python train.py --image_size=48 --task="deblurring" --init="orthogonal" --beta2=0.999 --eps=1e-08 --batch_size=256 --warmup_steps=2780
Rows from block 3 of a small image deblurring model, named by matrix and row number. Each number is 500 + 25 x the weight over its row's rms, rounded and kept within 0 to 999. All counts start at 0. Numbers have three digits each.
After each channel's rows are labels from the 100 images, of 14848, where the channel reaches its highest value: "responds to" is what is common among them. Only what is clearly more common there than usual is listed. The data: coloured fractals of 300 iterated function systems on busy backdrops. In brackets: how many of the 100, against the usual share in percent.
# conv: 3x3 conv (model.enc.1.0.conv.weight, 128x128x3x3, each kernel summed), inputs 64-127

conv.6:447497544474502545540532480484491505517486503532508503523523494452493476517502499541531475515464554519482522529472502489520496479505455450481514512512479485453473470454499526450471555484508503
responds to: brown (43 vs 8.3)

conv.99:507470502505478508449531546485434496490543484519494515523566531463489491515509490504481486513478486533477490498491493508515505508480490501550501521491539492548442486490499476500452507479479460
responds to: pink (28 vs 8.2); dense (27 vs 7.5)

conv.18:532521491511502523474461437531560479483524543488510508511465520515548534466533442476464526513508497468536497466488473483491518499491547531483512468495512525521485515518504513519528514514487477
responds to: black (36 vs 8.5); red (27 vs 8.3)

conv.121:509474500499475506516513538462485530524463507502503523524541487494468446512482505534529481528464546528485548525495526510547512501514489461483529523498472474456496488471515459480494500482485522
responds to: dense (50 vs 7.5); blue (25 vs 8.3)

conv.117:480501488481500500522526478459460471507517499511469516491540516491529443535523524556521458493500507584472532535478505519518478525505472443534510527491510485508548502492470498490449502516498495
responds to: dense (38 vs 7.5)

conv.44:507524523527522515494487457523535511466517521470484470454455519517521526492517490490492504472522518482499485472544472514453468514472495516511467468522504519497525513520455507521542506532536492
responds to: grey (29 vs 8.5)

conv.84:476502507470481510542501531499511521533484493510547470491462487497523506508446494511506510488452489505518465529474509465486452433456492497468467484514473481472462458476494510471523534488515511
responds to: red (62 vs 8.3)

conv.62:489536530473516509516463477517495469493529505512484495491461556465529544488511473485467495482483488457503470478531445536469460498488500516491468471521476504528500492516460488475494491516522482
responds to: grey (29 vs 8.5)

conv.29:473475533488493520530512505485491512499473485542512485515541491473456509522496504541544461491473535524486521550488504463521464500502467489495507529540499478438487481468514551462505522510534531
responds to: black (28 vs 8.5)

conv.48:511515520522510485482514500475477477494520528484453471468472510477545515473491489473465483485488522503499473444518523562478510518472514504519479475496493500503516484544435473506502539509519460
responds to: white (56 vs 8.4)

conv.20:460458526496496513531502547478481526510476467507511471518555464478453486527470525497519471483471541504483504534471523503541487481487479470496518518528495483476479459472491515479482499503511517
responds to: grey (61 vs 8.5); orange (25 vs 8.4)

conv.107:527513483497490493451486498460481470490531526506474490493490499511560521462487499486477518487523475489519476459514538576480513527456528515528505468484501552520519501552479485502501503501515503
responds to: dense (50 vs 7.5); red (38 vs 8.3)

conv.83:478478485496500500531514519535520529495473488510525529516525505519492469502534505536538468500501470494499537528478451485516495475521516486463537538495471468527575528470534513526488478501481513
responds to: green (29 vs 8.3); teal (26 vs 8.3)

conv.86:509487488460520490554487525514499510441503494477463536530530526507488493528541520504466446534526496513515533487495466499512498504512501514509512526499566514502522538478498473515501503525484468
responds to: grey (43 vs 8.5)

conv.90:482481512472514511532512566496467528514502490508519496491540485470474468507497465525535480479450535521477513539477478495514477486498485484469478566525457478488517464482467460477485505516528489
responds to: white (25 vs 8.4)

conv.56:485494524464516509518512509485482520505484463515519537539514471475467477529475523503511494550473532524476541516473512477526554473526481491484527534499474500457459486484508514492483536478490462
responds to: red (26 vs 8.3)

conv.78:455479502472484500527527524513483534561475492484507478492497462513474463496478537505527494498445538498492540517482496469522515463506508492478503526495456478478518499489480470483478508485519540
responds to: sparse (75 vs 29.8)

conv.10:445513530462495542548512472501510523505499512519539511508493490471508462541506482552527505529463531523502521521471505472523504459498465445480513492503492504490469490461490515461486543485502518
responds to: brown (35 vs 8.3)

conv.32:533525457503492513470516481508569492500462523495507531518486482542514482502519511555533484520500490519537559486493514471514525493519534512528528505480506495476523530472527508555500510488491533
responds to: teal (39 vs 8.3)

conv.72:482497538469522526552497531483465509509506474477516493497509508466499467519475463532503480478458539531466501528480488546502467463505480467479490515522445504532477481482473468470488524509513458
responds to: pink (25 vs 8.2)

conv.106:488503528459500494523521513493496502524471461495499494513524473489482463527491517519516470494490492542476529528478506470544479481496466466492506508502484471526507465441488526469473519482498509
responds to: green (31 vs 8.3); teal (26 vs 8.3)

conv.65:520497480461492501525481521502512485467477511505462522527547526503499485483538511508492474522533489503478515492488463550499529540520527504494549521486512515546520530532486452513481446518478479
responds to: red (30 vs 8.3)

conv.96:540475489536503464482487507520518499504506541492502502463490514535519520472514486454459518484503469455514473450522480539494493519489519529500487483462502548538552545518503477557519450508506503
responds to: orange (33 vs 8.4)

conv.113:540509482532498454464475502524534504473515514483485521504494516527511528458519480461478544509502462482523506465512487498489507523499530560519470507528511508534510530508502485533525465484528475
responds to: white (30 vs 8.4); dense (26 vs 7.5)

conv.30:503500495500488502504519535471479522535505474480502502492487460496502477481456534510506509497448540533491531517498540484556518486507503472499510503491431500467451469507475476490492543470525459
responds to: red (70 vs 8.3)

conv.114:493474500501463502502543533487480529527489481510523527522527483492481471518498524537530497535451524528470540540476517472525513493515462456502516528501492470465456459481528493477473517456472504
responds to: dense (39 vs 7.5)

conv.89:554506527509491518487477525498496502461534502478476496499500522493483506502527468501451487476501528519498489501521464515463488525497526509528481495527492533473428476527488497516535499477514440
responds to: pink (34 vs 8.2); grey (29 vs 8.5); white (25 vs 8.4)

conv.71:484487532496508510519511528458471522527511479494509511497494460483487474504471521526522488527477557519485516528491540517523549492515484472484526508494461503459432491498498493478482531503490429
responds to: pink (29 vs 8.2); grey (29 vs 8.5); orange (26 vs 8.4)

conv.67:472488490453500512529498533515528542515484490502523502495493488520506477557493506547542455516512511506514529522500477482499483490502486476462503507497473485491550503450513508505508491476488533
responds to: teal (28 vs 8.3)

conv.16:487482533488496515533526514463474519528489481509521520504521468481496481499475539528506501514485555517465510514484545506544546493520475479487543508481457495463459477477501496473488537500491457
responds to: red (38 vs 8.3)

conv.2:481465537494496519531488522501474528494496456504513502539540497472466488538496515529527459515477508515479524552484493469519473487513472464494529531536524489459494482481525523452484480498512551
responds to: sparse (84 vs 29.8)

conv.36:484486516492516499537520515450464529528484478487539536523506471486497464503476534517509512518483533519495525514482546455544549462530488480472509524488451500472463479465520487488493515462509504
responds to: grey (49 vs 8.5)

conv.97:506496478492475493510522524496519503518466465504532527538502479504494489542474544521543501533470497515485536529460522463507512499513459488479493504483502479473480460443532533499473520451472525
responds to: dense (35 vs 7.5); grey (35 vs 8.5)

conv.54:480496498482521499523523514489499504524461479534527532535504471472468464526473520493517496534459474526479515504468516469535552461521490461497520511488468496487440488464512521487470511471496501
responds to: grey (48 vs 8.5); orange (33 vs 8.4)

conv.59:476484510465487507534516517498503523508467477510521534530516483482466478540495516513524482542471530530485529509475496467506526470527482486476535530485491485463472486472530531489481531471470509
responds to: red (37 vs 8.3)

conv.57:512520477496513493489501484489474463492542525508460504482495514510528496491505497488471500493542483483516478461523499584479503539459508523543487462484554528529541543533453463515507499528500472
responds to: sparse (96 vs 29.8)

conv.66:444499515445503528579521469483448479525503489528496494493507485468521486539507511529513460486475521537447517511488517530476503477500464457498494502500473480485504507493498504496443531492504474
responds to: brown (26 vs 8.3)

conv.127:504468514481457513522512524472508498509493498519530494502517472491469478530489506541561467519507517518508537521496527488501497502488486503470524536520507447418498471478525482471486506501519526
responds to: dense (37 vs 7.5); blue (28 vs 8.3)

conv.108:485471514480494496523521532461479540503459481508497502525537483502483459522487542519521451514514543521489531541500517506548486488523480478490524522496482489507515470473486483477492509514499478
responds to: dense (36 vs 7.5); red (29 vs 8.3)

conv.103:532503481543534495459475480542550497468502497526482549501483497488479526492544469497507549515514457466535481474509486480497508521497503522502492494502544500537504525501526507502511438497489522
responds to: dense (35 vs 7.5); pink (30 vs 8.2)

conv.4:496485522515492526514515511461491544515474494500505514515509483488487500512481513515524481524466561507496534508487547495515528494499472498487560516490474501462450475472505509480495530486491484
responds to: pink (54 vs 8.2)

conv.80:494526535508520510514477456505481497468507525517484499482501552475522504458517482501439498477488529499488490482514465519502460479514505488506486496515480524521434494511468492513505543553507444
responds to: pink (28 vs 8.2); white (27 vs 8.4)

conv.85:459490492472488507518515534495496553497476495502505488502499463503469469535487518525541466522497509520536539526490484470527495476504484475454501521480474454504536484457524494509490524494498553
responds to: teal (39 vs 8.3); green (28 vs 8.3)

conv.50:525521453499478485464506513525528518500502559470490524496505506558514481477516511486492491522504509474544529453523485495513513518517550548535517502491506505513547543528529473548532494477490545
responds to: red (33 vs 8.3)

conv.24:516508459520492465483480484536508484471528507502484464482500533517508530484522486473467515465527471482509461471523460509475450509466532547525447496530529497555514526523513484523494465511509467
responds to: sparse (95 vs 29.8)